config.toml
arch = "transformer_decoder"
model = "autoregressive pixel model"
horizontal_flip = false
width = 384
layers = 6
norm = "layernorm"
head_dim = 32
fused_qkv = false
epochs = 6.7
warmup_steps = 310
weight_decay = 0.1
Rows from block 2 of a small autoregressive pixel model, named by matrix and row number. Rows with one number belong to one neuron. Each number is 200 + 30 x the weight over its row's rms, rounded and kept within 0 to 999. All counts start at 0.
After each neuron's rows are labels from the 100 images, of 14976, where the neuron reaches its highest value: "strongest on" is what is common among them. Only what is clearly more common there than usual is listed. The data: numbers of one to four digits printed on busy colour backdrops.
# fc1: MLP up (model.blocks.2.mlp.fc1.weight, 1536x384), inputs 256-383
# fc2: MLP down (model.blocks.2.mlp.fc2.weight, 384x1536, transposed), outputs 256-383

fc1.62,208,164,196,190,195,192,178,205,183,189,229,184,224,182,191,204,212,188,197,188,181,198,174,160,199,227,183,261,189,167,210,195,188,180,149,223,177,216,195,187,229,279,203,171,215,164,153,200,195,202,251,209,211,250,169,188,210,206,131,214,231,187,189,155,129,194,204,194,204,180,199,208,206,158,187,188,179,164,196,221,157,210,210,203,191,185,149,200,217,260,183,239,199,230,221,223,186,221,257,179,171,238,181,221,119,202,167,248,184,223,181,194,205,197,189,189,198,257,228,279,165,212,199,210,192,179,191,217
fc2.62,186,264,163,220,283,229,176,182,182,220,176,175,171,200,223,177,179,161,220,197,169,192,213,197,207,232,229,157,202,200,194,129,217,188,199,205,139,196,210,174,173,223,205,151,239,200,213,211,205,247,227,233,190,216,166,182,235,190,183,287,178,178,212,255,202,158,218,138,188,241,240,222,188,168,190,182,252,231,227,176,197,188,186,217,217,164,143,239,208,233,169,200,180,228,221,154,217,223,150,184,169,237,174,165,194,267,196,240,185,179,204,180,183,172,253,213,219,173,204,155,216,138,135,171,166,222,188,248
strongest on: length: two; pink ink; white ink

fc1.155,218,219,245,183,253,189,170,177,267,158,200,161,231,200,200,171,130,188,259,218,161,205,147,201,231,195,232,214,231,220,149,165,239,169,229,189,176,215,241,186,161,212,233,170,189,261,247,165,222,196,235,232,163,190,181,184,206,211,188,194,229,154,216,203,160,221,228,291,211,181,180,225,206,212,182,231,221,174,184,190,269,206,167,208,320,232,186,192,231,188,197,175,223,137,244,191,190,209,190,245,177,215,138,198,149,156,216,150,185,173,209,175,217,218,243,230,202,212,183,229,179,196,178,205,164,191,220,194
fc2.155,172,228,201,188,130,180,246,140,158,220,214,210,266,195,217,209,258,242,236,214,231,149,217,232,205,168,178,214,188,235,215,201,201,208,187,174,199,162,185,221,148,181,200,175,177,255,214,237,191,249,160,197,217,195,228,171,240,188,223,204,200,206,197,272,269,158,177,243,200,225,172,153,171,190,134,177,208,253,253,200,218,219,203,254,180,193,186,221,217,183,249,164,229,186,233,260,214,221,186,218,187,179,175,207,178,189,216,186,204,224,183,151,231,199,150,165,173,178,118,189,160,189,188,241,201,238,190,201
strongest on: brown ink

fc1.372,232,214,168,201,214,242,195,217,225,182,233,128,159,193,191,184,202,179,226,198,184,214,241,217,202,169,238,220,251,212,232,176,183,233,272,181,201,221,227,217,147,250,206,209,210,229,160,156,167,155,193,223,176,222,136,208,214,224,200,222,202,163,217,227,188,203,208,213,196,182,203,201,171,159,174,178,201,147,214,234,194,202,152,246,235,143,173,241,170,254,145,251,158,208,220,181,194,195,168,201,242,246,162,172,237,227,213,196,210,210,224,211,165,214,190,216,168,197,194,168,212,209,221,197,187,194,185,202
fc2.372,201,207,176,186,189,226,121,232,225,197,235,223,190,207,200,146,190,215,267,177,150,180,166,177,222,227,222,238,181,185,189,218,176,228,198,163,205,210,207,178,205,250,203,191,214,182,187,211,155,194,189,227,157,215,159,243,207,234,195,207,216,174,222,222,210,172,187,179,204,188,197,247,186,243,219,202,191,180,221,207,206,214,190,197,205,225,226,202,194,236,212,200,195,218,209,179,133,172,218,227,232,243,169,188,195,172,245,199,234,187,204,196,195,184,268,264,181,248,270,162,233,197,185,169,231,191,178,205
strongest on: purple ink

fc1.442,191,226,128,214,196,214,188,153,157,247,194,174,184,234,208,221,204,170,188,176,186,208,225,184,185,184,156,197,169,172,141,218,208,221,175,217,162,273,252,183,186,241,183,189,184,222,215,202,264,200,167,176,236,188,159,151,216,224,194,161,172,226,158,133,201,174,197,226,214,163,219,194,159,220,197,228,235,186,193,187,158,212,170,187,251,239,165,174,234,203,177,178,198,184,234,193,200,184,201,233,232,138,135,161,191,190,240,214,170,213,255,207,222,171,187,221,192,213,193,218,204,280,207,188,192,203,161,194
fc2.442,240,226,232,200,219,246,213,196,244,177,228,214,194,209,225,198,183,188,168,209,181,217,204,252,201,205,157,145,162,169,178,236,215,166,158,208,187,201,234,196,207,186,211,170,175,258,222,181,241,187,210,178,217,194,218,197,220,231,152,187,194,200,163,185,175,218,199,201,180,186,178,214,184,214,175,247,221,206,184,202,204,223,221,155,184,186,221,168,179,239,128,199,220,237,179,178,187,152,225,146,192,188,245,186,209,191,219,196,233,205,177,212,187,225,159,325,235,199,199,215,228,200,206,190,222,175,214,223
strongest on: purple ink; blue ink

fc1.182,185,185,223,187,208,211,202,147,259,162,212,170,189,206,194,218,213,279,197,150,265,190,168,175,187,226,201,156,179,190,169,157,198,113,208,241,240,186,178,176,212,217,173,200,153,183,255,177,208,200,221,193,198,189,244,175,154,223,271,166,211,242,189,204,171,168,211,205,231,177,182,142,183,206,227,206,154,189,180,210,185,173,236,192,255,228,204,254,216,203,219,227,239,190,201,174,202,142,195,271,210,200,255,142,208,148,232,163,149,219,233,214,178,222,181,130,202,186,179,222,197,189,190,180,166,194,189,209
fc2.182,188,234,241,153,201,206,218,197,229,144,171,218,195,211,193,214,204,190,188,156,189,208,203,227,220,209,155,177,241,165,220,174,202,221,198,183,141,196,172,182,294,236,191,216,191,189,182,146,230,213,199,232,159,187,222,193,188,210,183,198,205,184,221,161,178,212,282,151,213,247,230,185,216,140,168,225,226,243,160,189,235,187,206,181,237,192,204,222,211,244,184,217,218,238,140,192,246,169,182,197,190,238,217,194,179,250,245,145,207,170,232,210,181,196,188,197,224,211,209,158,157,194,167,203,177,199,244,224
strongest on: on a plate; pink ink

fc1.645,231,191,228,179,216,163,188,231,188,194,248,192,203,208,219,245,175,206,145,238,223,262,275,187,193,249,231,197,207,202,174,183,191,168,194,219,208,209,225,168,168,146,237,126,173,240,198,201,224,153,188,230,226,227,172,144,222,191,236,219,211,210,210,188,176,158,204,196,226,234,213,247,182,251,198,197,184,163,199,181,214,207,185,217,262,152,204,256,157,202,214,227,227,226,197,159,193,176,161,195,246,173,195,184,194,195,249,237,208,229,264,178,204,209,190,183,179,249,162,224,215,177,273,203,168,252,196,210
fc2.645,191,179,221,216,141,170,265,269,194,205,244,248,214,214,185,227,253,178,227,218,199,233,208,251,218,234,199,163,185,188,175,232,191,206,263,122,178,201,233,209,202,229,212,177,209,179,176,174,257,167,174,198,156,195,193,223,223,195,251,227,236,179,186,162,164,203,186,180,175,191,191,218,226,224,184,229,219,143,204,182,190,222,174,191,154,175,193,203,208,228,206,122,221,205,229,199,232,217,150,179,213,197,208,244,228,166,199,186,133,185,203,177,221,226,230,227,193,204,242,155,175,161,150,269,189,138,181,201
strongest on: bold; purple ink

fc1.436,220,181,178,147,214,193,135,230,190,154,219,197,192,200,220,169,164,220,206,195,215,217,213,220,130,209,214,205,212,155,134,186,177,181,196,202,192,218,190,214,179,213,158,249,195,179,250,198,237,196,262,184,200,179,160,209,189,195,215,192,169,211,162,182,203,164,190,245,194,231,216,197,210,216,169,220,207,157,179,191,195,214,222,195,209,187,243,142,231,161,242,203,174,181,163,238,182,192,243,158,183,165,208,155,148,223,184,167,215,243,179,220,199,187,214,183,179,182,244,209,167,230,202,206,120,242,171,166
fc2.436,168,204,158,158,251,214,174,191,162,211,196,172,199,218,260,211,126,205,242,185,149,171,213,163,157,235,233,222,219,169,182,165,245,193,191,199,218,204,190,235,147,170,209,190,197,245,206,218,181,282,199,232,189,231,214,198,186,179,226,207,122,189,256,206,197,229,214,209,225,197,167,196,220,205,174,212,243,196,224,184,175,189,149,240,253,177,209,206,178,216,203,199,249,166,228,191,196,166,167,194,201,184,179,177,181,164,262,199,185,196,167,132,218,233,173,224,204,183,248,202,227,219,149,246,155,234,178,221
strongest on: orange ink

fc1.308,178,236,151,198,199,155,200,179,166,204,212,219,191,202,154,235,183,207,215,211,216,162,185,204,152,242,255,123,209,244,201,235,160,178,238,195,168,185,182,177,164,179,225,212,148,205,186,176,194,192,247,280,115,231,140,233,169,152,171,169,220,164,251,202,225,200,145,236,271,177,192,206,195,191,198,186,200,179,184,191,188,212,149,220,195,152,195,238,214,159,138,246,249,173,247,189,224,241,183,193,161,160,228,195,240,158,233,213,139,196,175,178,215,226,194,216,209,220,176,189,247,140,223,225,179,191,240,199
fc2.308,207,187,158,206,213,190,190,208,191,213,211,210,183,225,219,176,165,174,221,206,183,225,191,198,188,170,210,201,188,187,196,202,144,200,192,216,217,162,184,204,195,223,170,212,213,173,176,247,126,263,247,213,154,201,180,225,223,191,189,174,173,159,237,213,233,206,191,219,262,185,265,202,191,165,167,197,234,207,115,199,181,214,212,228,184,165,245,212,162,216,205,171,190,195,214,184,218,102,203,197,231,215,251,210,215,169,241,185,193,166,244,158,216,200,225,177,176,201,201,224,235,227,195,248,213,218,217,179
strongest on: red ink

fc1.603,213,187,207,172,221,171,143,138,219,231,213,147,208,194,211,225,189,167,238,226,215,169,224,188,215,229,206,159,186,201,199,250,240,174,211,160,138,201,246,197,167,156,190,160,200,142,244,210,183,167,170,185,206,155,194,114,200,212,258,205,202,204,189,167,254,200,194,183,210,188,194,198,188,215,202,192,201,171,211,232,197,215,198,195,187,199,217,218,220,229,183,225,167,204,245,171,167,185,204,225,186,177,226,173,150,151,256,234,185,209,234,211,220,189,170,178,150,143,203,181,196,199,238,173,215,179,196,184
fc2.603,171,173,197,230,236,144,166,231,269,166,178,219,143,164,185,194,203,151,207,199,181,195,262,190,168,229,176,215,243,175,212,201,225,238,178,188,189,170,177,175,203,230,236,131,193,148,211,213,171,164,146,218,191,240,187,169,212,213,135,233,205,197,191,193,200,173,235,162,153,283,172,229,182,157,250,191,182,177,192,185,182,211,113,127,181,212,197,220,208,236,183,241,212,221,190,219,175,238,199,167,173,177,205,220,253,210,153,208,205,188,175,212,208,182,227,203,201,202,245,194,161,183,213,179,184,167,205,216
strongest on: on a plate; grey ink

fc1.489,193,212,194,234,194,222,189,207,175,260,199,199,240,222,214,177,222,173,219,192,196,214,208,175,180,254,192,150,151,170,127,191,232,189,158,190,199,205,216,162,210,146,180,182,162,223,206,237,216,226,150,176,177,221,180,174,182,219,178,212,252,246,167,173,173,209,185,203,177,210,209,202,204,229,151,179,239,219,191,204,178,218,205,218,186,171,143,272,223,248,181,218,193,212,217,189,185,191,202,218,171,147,178,215,149,203,238,177,191,207,179,199,225,153,160,207,164,233,161,218,199,256,247,159,230,218,222,149
fc2.489,189,164,217,202,194,191,143,236,234,121,179,199,191,181,189,198,215,154,189,216,161,235,245,261,236,176,201,221,226,207,245,256,212,271,232,154,184,235,181,191,170,203,197,215,208,162,185,240,196,176,175,253,204,161,154,223,222,228,171,220,226,233,182,176,133,195,192,215,183,208,165,250,223,191,244,183,173,152,228,186,180,199,175,142,179,217,175,249,212,189,213,214,165,243,223,220,228,198,220,144,149,211,222,173,171,204,196,196,180,160,177,197,244,222,197,215,191,232,225,219,144,194,192,152,205,162,182,241
strongest on: purple ink; on a plate

fc1.340,168,254,217,195,220,204,198,240,218,148,123,180,236,208,202,187,217,216,127,203,216,237,190,253,129,197,202,255,203,197,238,233,178,192,240,187,157,197,197,164,203,186,205,157,258,161,196,169,209,213,222,170,216,98,196,213,228,194,222,132,233,216,230,167,194,115,187,209,189,208,264,181,152,179,208,255,218,196,165,176,215,171,210,194,195,170,181,169,192,215,225,191,207,177,198,164,239,169,174,208,194,164,192,192,224,214,197,193,147,180,201,130,187,235,199,203,197,169,137,179,197,167,172,222,229,211,202,216
fc2.340,166,203,179,224,149,147,209,204,222,201,254,189,238,256,150,152,237,184,145,170,209,192,204,174,172,251,229,202,223,191,233,225,223,200,200,163,185,226,223,163,188,203,186,127,161,215,161,184,192,228,179,251,191,204,206,249,256,240,193,211,158,203,214,248,205,194,224,240,235,176,197,211,202,243,172,190,192,189,220,186,182,193,167,234,193,191,175,236,199,200,158,205,205,227,242,168,227,198,176,198,199,138,220,182,190,246,216,220,203,191,208,197,194,180,229,170,227,225,207,191,210,177,170,177,161,217,241,227
strongest on: orange ink; yellow ink

fc1.58,187,188,207,148,189,206,236,199,177,209,194,159,192,208,199,202,161,195,271,201,234,189,239,219,159,241,267,179,176,225,210,181,209,189,228,207,211,188,203,174,198,191,239,238,205,186,212,190,189,200,192,203,235,163,231,212,186,206,198,161,233,149,188,212,195,189,205,259,208,255,237,150,185,242,187,243,210,208,196,195,228,173,146,262,202,207,209,203,211,206,222,177,199,172,156,214,198,207,265,257,170,247,194,173,246,200,188,199,156,221,180,176,252,224,231,148,169,164,188,210,226,181,197,265,153,230,187,193
fc2.58,175,219,201,209,262,167,214,198,221,169,231,195,249,187,224,178,161,187,192,221,201,178,240,178,219,189,205,271,249,217,198,223,222,191,167,202,195,194,204,210,216,178,190,192,222,243,177,253,166,252,149,178,185,212,235,208,222,199,180,206,145,182,172,215,186,225,200,173,211,216,194,180,188,244,215,183,197,242,135,206,183,212,262,198,229,229,231,219,171,168,126,208,244,151,175,219,262,220,191,201,221,187,219,227,208,136,229,198,247,154,195,187,209,170,211,179,210,179,178,205,178,203,201,178,210,196,211,209
strongest on: orange ink

fc1.270,217,183,177,172,221,196,177,202,208,199,258,191,203,197,179,112,146,178,155,231,218,180,211,215,194,205,186,231,219,226,188,207,190,215,234,212,218,210,183,224,132,226,270,151,171,187,235,226,215,192,223,201,193,199,136,184,167,187,166,215,193,142,170,192,205,189,214,193,249,186,223,216,183,185,249,165,173,195,189,224,195,210,170,168,196,165,218,202,167,204,192,187,193,186,197,211,185,202,173,194,233,190,260,134,181,208,185,235,147,204,224,151,204,174,172,172,184,182,197,203,195,200,191,217,192,231,185,251
fc2.270,209,187,173,192,224,180,180,213,209,252,226,166,209,231,163,122,210,177,169,160,224,218,188,194,217,200,166,268,209,239,204,207,266,237,205,196,190,234,178,205,137,205,227,189,208,208,223,217,190,204,218,190,216,173,210,196,188,213,180,261,198,164,224,227,152,236,240,191,215,216,211,231,174,234,138,187,204,241,221,178,182,204,202,205,157,176,144,193,206,212,211,200,220,174,174,195,224,217,186,155,214,182,214,237,173,216,142,236,200,205,156,143,206,184,198,212,266,180,178,188,183,171,222,236,293,219,213,236
strongest on: bold; pink ink; length: two

fc1.415,213,203,186,171,220,188,192,240,208,134,187,204,215,187,206,187,174,207,255,183,159,210,199,204,190,231,215,172,217,165,149,136,155,176,224,217,181,196,194,200,189,249,185,247,204,203,213,152,254,221,283,184,197,181,192,202,203,182,220,180,161,250,218,193,187,197,217,181,223,209,193,204,196,204,219,201,219,128,198,190,208,210,216,201,255,186,213,168,180,139,220,207,193,197,202,211,238,175,183,162,216,206,209,137,183,207,218,207,189,228,196,198,160,168,211,186,208,224,196,227,204,217,163,175,127,207,171,180
fc2.415,192,185,223,190,224,188,203,249,163,244,130,193,231,181,203,205,171,229,227,215,226,191,200,196,196,227,213,187,179,247,152,214,256,203,187,162,140,185,213,235,157,155,201,262,178,166,163,170,189,217,190,257,190,163,159,199,170,224,145,202,219,194,230,214,239,219,228,165,208,241,208,204,193,202,182,192,197,217,266,134,245,212,146,270,173,195,232,177,196,170,253,196,242,135,251,189,172,190,177,206,223,178,178,189,193,225,200,162,205,251,155,148,214,196,197,203,191,233,202,212,194,174,224,236,189,181,189,227
strongest on: red ink

fc1.334,212,211,231,176,211,185,195,234,204,198,207,209,151,176,216,199,124,211,180,229,239,196,192,209,160,188,225,219,188,238,87,129,193,206,199,165,209,243,141,208,184,205,221,235,235,156,229,221,193,213,231,250,246,189,148,184,163,192,195,193,157,239,240,119,194,183,240,177,206,159,253,154,168,222,193,225,189,236,188,172,181,149,241,222,222,204,199,151,173,144,224,178,175,193,184,221,232,237,162,219,158,179,204,162,166,175,243,176,217,208,199,163,218,173,149,161,187,216,194,202,179,203,177,198,161,201,188,256
fc2.334,150,236,199,164,208,229,193,265,209,222,164,252,168,189,223,203,258,164,208,202,196,192,173,197,218,199,230,189,132,202,211,160,231,193,177,214,130,231,163,249,145,231,226,210,164,226,214,219,228,204,180,238,220,186,201,202,216,183,118,302,220,231,217,186,199,224,232,210,220,194,220,204,182,106,167,184,215,213,214,163,162,197,181,200,207,183,168,193,195,233,217,188,217,193,240,232,161,178,186,132,168,218,151,189,207,208,237,178,156,215,127,178,179,244,166,234,184,218,194,173,230,228,204,220,224,212,202,188
strongest on: orange ink

fc1.412,200,204,235,200,173,174,239,263,189,178,216,183,225,182,200,184,196,234,195,236,272,213,174,253,194,197,201,224,240,215,154,170,233,201,236,179,199,245,175,173,202,162,152,176,182,199,214,210,201,185,166,258,246,96,185,201,209,191,263,197,204,169,221,191,201,128,183,211,222,170,220,230,185,186,169,204,211,247,189,148,208,168,141,261,229,226,205,218,153,163,216,170,197,251,203,216,247,194,192,220,231,153,210,201,185,173,270,221,190,203,261,179,208,184,201,196,200,204,146,242,209,131,154,226,235,224,238,177
fc2.412,215,204,211,222,215,187,252,211,212,204,186,235,201,235,213,131,248,244,153,155,217,214,186,235,185,210,193,298,209,201,227,200,144,194,192,245,233,212,159,204,251,178,238,207,279,244,246,183,151,252,162,179,150,246,195,209,151,206,231,193,229,215,126,143,205,216,208,188,200,194,249,194,200,166,205,208,195,245,218,198,148,200,219,225,213,166,143,213,231,233,214,191,190,182,197,225,189,184,210,182,185,192,206,192,193,161,151,230,193,222,141,189,229,154,211,163,209,198,172,212,226,180,212,223,166,156,260,187
strongest on: length: two; teal ink

fc1.407,197,183,197,240,196,151,173,225,187,219,186,200,155,240,156,144,170,191,220,180,148,205,217,187,145,237,208,199,204,233,215,204,192,164,208,243,245,197,197,150,190,241,197,237,247,249,200,154,195,212,172,233,147,198,203,159,152,208,166,215,176,183,239,263,205,215,179,203,212,119,199,184,176,180,178,219,221,218,235,209,222,173,187,212,214,163,157,230,210,197,201,247,199,178,190,185,161,260,186,242,214,208,173,186,196,219,191,233,233,148,185,176,161,168,212,190,176,259,246,210,249,129,210,204,169,243,203,197
fc2.407,161,199,222,188,209,190,202,237,192,230,180,172,219,155,215,210,251,246,202,212,206,131,234,229,197,249,204,189,204,241,187,180,192,197,149,240,182,182,206,197,215,172,177,185,208,221,157,193,184,236,217,240,211,253,211,171,192,178,122,254,233,221,175,189,281,178,162,195,166,222,219,179,171,175,142,213,228,251,189,199,159,201,213,209,148,165,221,241,143,211,221,236,215,204,212,257,192,227,178,186,261,161,219,193,199,238,201,198,164,252,202,215,184,186,176,193,166,189,206,169,158,221,217,220,203,201,181,247
strongest on: red ink

fc1.265,181,173,247,206,239,170,169,247,203,185,258,155,143,238,191,210,184,197,167,194,212,224,235,232,223,240,201,242,189,195,196,175,260,215,181,184,188,172,169,204,203,232,213,173,177,179,226,234,185,203,202,210,209,218,208,154,185,242,158,243,211,146,238,189,119,179,180,182,159,253,286,212,160,207,169,196,159,200,157,177,201,177,200,190,185,221,219,243,157,179,216,198,192,201,199,289,200,203,285,185,200,155,203,165,200,209,221,218,241,225,181,201,208,195,189,206,190,257,151,166,214,208,200,187,229,197,205,267
fc2.265,205,189,216,175,184,188,205,135,239,160,202,200,200,162,245,200,156,198,176,242,230,240,176,200,217,160,244,222,191,175,171,175,224,200,157,159,178,244,182,219,166,195,212,167,206,145,205,188,206,190,197,206,185,226,228,201,231,242,188,247,185,163,233,185,208,219,207,230,200,265,225,201,173,160,236,221,180,200,175,203,238,227,186,170,294,217,201,189,239,219,229,239,215,208,197,202,202,246,191,230,223,239,212,201,252,216,221,178,161,233,203,193,185,213,172,172,235,177,221,196,178,182,217,235,188,165,206,192
strongest on: purple ink

fc1.440,207,194,192,203,219,180,153,204,196,175,199,197,216,195,169,206,152,213,194,206,179,201,172,190,207,261,213,220,239,185,146,218,166,154,232,213,218,187,217,205,185,206,232,198,148,189,181,177,208,203,246,241,174,187,151,202,242,185,123,224,151,205,209,186,183,219,191,203,216,171,179,224,206,238,157,188,188,157,194,188,255,246,169,200,200,182,190,159,173,200,189,180,191,173,243,247,239,183,180,191,230,172,195,164,206,179,207,204,217,182,240,233,244,221,183,212,197,240,240,204,250,194,167,187,168,232,158,261
fc2.440,183,176,200,184,162,186,230,136,150,219,225,209,253,201,246,178,215,185,220,204,222,175,182,172,170,239,200,136,231,195,229,206,251,223,209,208,175,182,224,196,174,213,161,158,218,206,187,204,188,209,105,200,216,227,218,157,214,207,194,205,256,202,241,232,187,255,216,225,213,285,259,218,210,196,143,171,205,220,223,178,216,215,184,216,155,227,213,210,186,229,195,228,243,163,210,167,189,224,187,182,159,181,159,252,216,246,157,222,142,246,150,196,202,177,196,215,213,174,158,172,200,162,210,227,209,203,199,164
strongest on: purple ink

fc1.660,207,174,256,180,189,156,145,175,176,191,176,181,203,220,226,217,207,199,152,249,213,217,195,254,171,272,286,201,229,228,271,239,134,165,197,223,182,225,180,169,138,187,188,211,192,225,201,209,216,209,205,256,170,154,155,210,174,205,209,217,226,204,187,191,218,168,233,237,212,167,243,209,178,150,214,276,155,192,174,164,189,255,155,188,255,146,160,233,210,194,211,213,194,210,249,210,211,207,179,192,153,237,234,221,208,144,161,234,189,271,181,96,206,179,183,202,183,195,197,202,233,136,255,215,173,234,181,165
fc2.660,209,210,193,211,166,194,199,281,263,223,230,213,200,214,239,194,204,188,180,204,210,209,202,152,197,233,225,230,155,197,246,202,224,235,240,285,227,245,185,187,164,215,174,137,249,194,136,237,187,249,185,187,181,248,215,210,255,246,161,227,199,170,211,227,162,253,208,204,202,230,177,187,209,194,150,205,216,188,167,208,227,199,196,192,181,226,212,189,134,196,203,170,174,155,165,219,180,161,178,214,196,189,239,219,234,180,173,239,138,136,195,171,165,209,265,196,185,176,252,190,156,210,197,216,272,194,168,209
strongest on: red ink; bold

fc1.3,213,196,175,188,186,203,171,217,163,221,250,194,194,226,228,245,181,179,229,194,216,173,186,180,211,305,242,165,195,146,147,162,193,190,205,182,154,211,199,178,147,222,157,227,208,110,207,192,251,221,231,263,156,218,179,175,198,184,175,172,192,177,171,178,211,205,193,215,236,235,274,247,220,157,249,212,210,153,155,157,185,207,189,185,272,160,181,195,171,240,241,222,204,177,246,193,237,227,200,190,197,184,221,211,129,194,195,226,167,217,173,189,195,175,172,159,190,183,225,231,237,184,242,163,200,204,207,159
fc2.3,168,176,167,232,217,215,191,209,198,181,195,239,224,230,178,245,177,180,226,234,200,156,166,106,168,223,231,153,199,181,213,183,259,130,266,235,184,194,255,227,147,174,230,188,197,225,172,178,199,209,173,253,186,173,182,154,167,161,197,212,248,185,215,215,212,247,276,243,200,142,175,250,206,219,142,157,231,187,212,168,193,158,165,202,205,183,167,222,175,185,210,192,227,133,238,152,191,184,176,166,250,192,203,220,180,187,179,238,177,184,163,158,217,222,206,156,188,186,151,207,197,196,223,229,147,210,189,182
strongest on: orange ink; red ink

fc1.608,185,150,181,284,214,186,214,155,212,206,250,218,238,234,221,190,207,212,149,174,164,209,203,192,162,199,186,179,174,209,249,230,259,184,226,247,215,185,219,201,212,215,198,164,218,237,193,205,211,206,217,200,208,169,154,190,133,205,200,192,215,239,208,166,235,190,201,193,177,155,213,247,169,177,179,195,232,210,219,226,159,183,219,229,192,147,177,233,246,184,208,260,221,215,208,149,144,243,198,189,220,154,169,177,168,174,190,258,137,230,159,198,204,159,186,225,214,200,158,207,177,195,216,150,143,233,233,175
fc2.608,209,158,207,186,237,209,169,210,212,107,168,204,209,221,192,222,210,157,198,231,191,204,193,220,275,206,212,206,211,201,161,232,253,260,213,210,174,211,237,184,219,200,154,199,191,191,180,218,193,212,190,202,171,210,192,193,192,187,146,196,220,192,183,157,177,235,161,186,183,229,230,229,195,232,144,182,224,175,172,237,227,213,211,161,145,211,222,238,197,180,186,191,194,191,200,213,181,119,264,190,134,212,212,221,180,189,225,221,220,152,280,195,211,167,198,210,162,178,165,213,212,189,200,186,179,173,220,194
strongest on: purple ink

fc1.268,221,127,190,150,227,214,179,211,154,189,223,144,163,241,207,250,207,211,257,210,196,197,191,143,202,202,230,212,197,196,187,189,195,215,215,191,160,220,209,193,199,207,163,217,201,228,181,225,187,232,176,276,180,219,176,175,214,247,209,221,186,166,215,224,222,133,235,236,188,230,225,213,180,212,220,190,193,238,205,144,233,186,224,216,210,210,200,178,208,235,222,192,150,237,258,213,205,229,233,213,248,184,144,176,202,215,238,195,234,218,256,196,232,177,183,193,210,198,129,262,224,236,201,162,173,229,188,206
fc2.268,257,181,212,192,199,208,231,220,198,180,203,223,219,240,182,253,187,216,209,233,256,214,152,205,205,193,239,222,192,146,215,162,226,169,202,115,141,200,232,213,202,220,209,198,188,151,209,181,222,198,212,239,175,204,210,210,242,214,238,185,242,171,230,189,120,178,209,171,164,194,204,153,201,171,177,216,188,197,233,176,239,192,198,198,203,201,226,168,199,234,251,191,160,238,212,189,219,179,205,173,219,256,177,207,212,197,191,140,274,185,215,177,260,181,202,218,215,220,193,207,173,186,234,230,203,179,221,211
strongest on: purple ink

fc1.731,212,248,206,202,205,217,189,124,245,218,227,138,195,241,226,199,147,182,205,165,174,187,192,184,187,246,229,186,180,189,210,123,195,179,198,210,191,204,266,251,204,223,183,189,184,181,210,234,198,227,276,234,175,222,141,213,182,186,196,198,130,179,210,181,225,201,176,209,222,212,226,207,107,192,218,204,181,172,177,246,249,244,222,221,198,225,233,206,249,194,195,179,188,186,216,205,196,251,229,216,149,177,146,146,203,156,271,201,179,209,176,233,219,215,221,196,190,217,198,199,200,202,226,183,183,181,211,213
fc2.731,204,136,176,194,205,249,160,209,185,237,193,216,155,240,164,210,226,168,213,163,232,238,188,156,170,204,145,192,202,201,223,222,197,179,246,257,180,213,182,194,175,205,173,209,212,177,182,205,162,146,154,212,152,162,195,241,217,177,147,182,239,216,192,186,202,212,178,196,244,182,190,192,270,196,207,167,220,144,187,197,189,215,179,217,137,187,174,165,198,176,213,216,249,177,218,164,239,126,212,234,195,188,214,241,204,217,167,214,211,162,162,240,192,198,207,178,209,213,259,224,223,238,191,185,232,226,229,160
strongest on: red ink

fc1.261,241,222,168,234,213,205,197,96,247,243,226,146,205,216,211,165,135,183,254,213,189,239,207,250,152,171,223,230,263,199,222,140,225,177,229,225,221,207,201,190,170,164,218,230,169,202,225,181,198,115,212,190,192,215,170,157,178,177,198,177,212,194,236,200,224,212,143,191,176,195,178,245,176,174,254,170,253,200,173,235,205,195,210,222,219,210,176,210,192,160,161,204,166,163,229,216,189,212,188,188,172,233,172,206,194,144,219,192,182,212,229,171,159,179,216,222,221,217,230,185,214,261,245,173,176,163,214,211
fc2.261,169,228,192,225,221,207,196,259,225,228,229,231,162,193,186,228,205,157,179,207,170,229,182,170,187,203,183,234,148,183,137,221,157,181,267,172,198,246,160,219,236,248,220,198,145,228,189,171,209,229,152,179,167,196,192,209,195,204,202,209,221,183,166,255,157,170,177,229,195,204,207,206,183,159,201,147,163,184,209,203,237,212,268,208,192,199,182,204,155,149,197,176,194,207,158,205,267,179,204,195,231,221,206,187,204,216,165,186,233,180,186,219,189,167,238,179,206,200,257,188,236,128,188,176,180,188,225,214
strongest on: brown ink; orange ink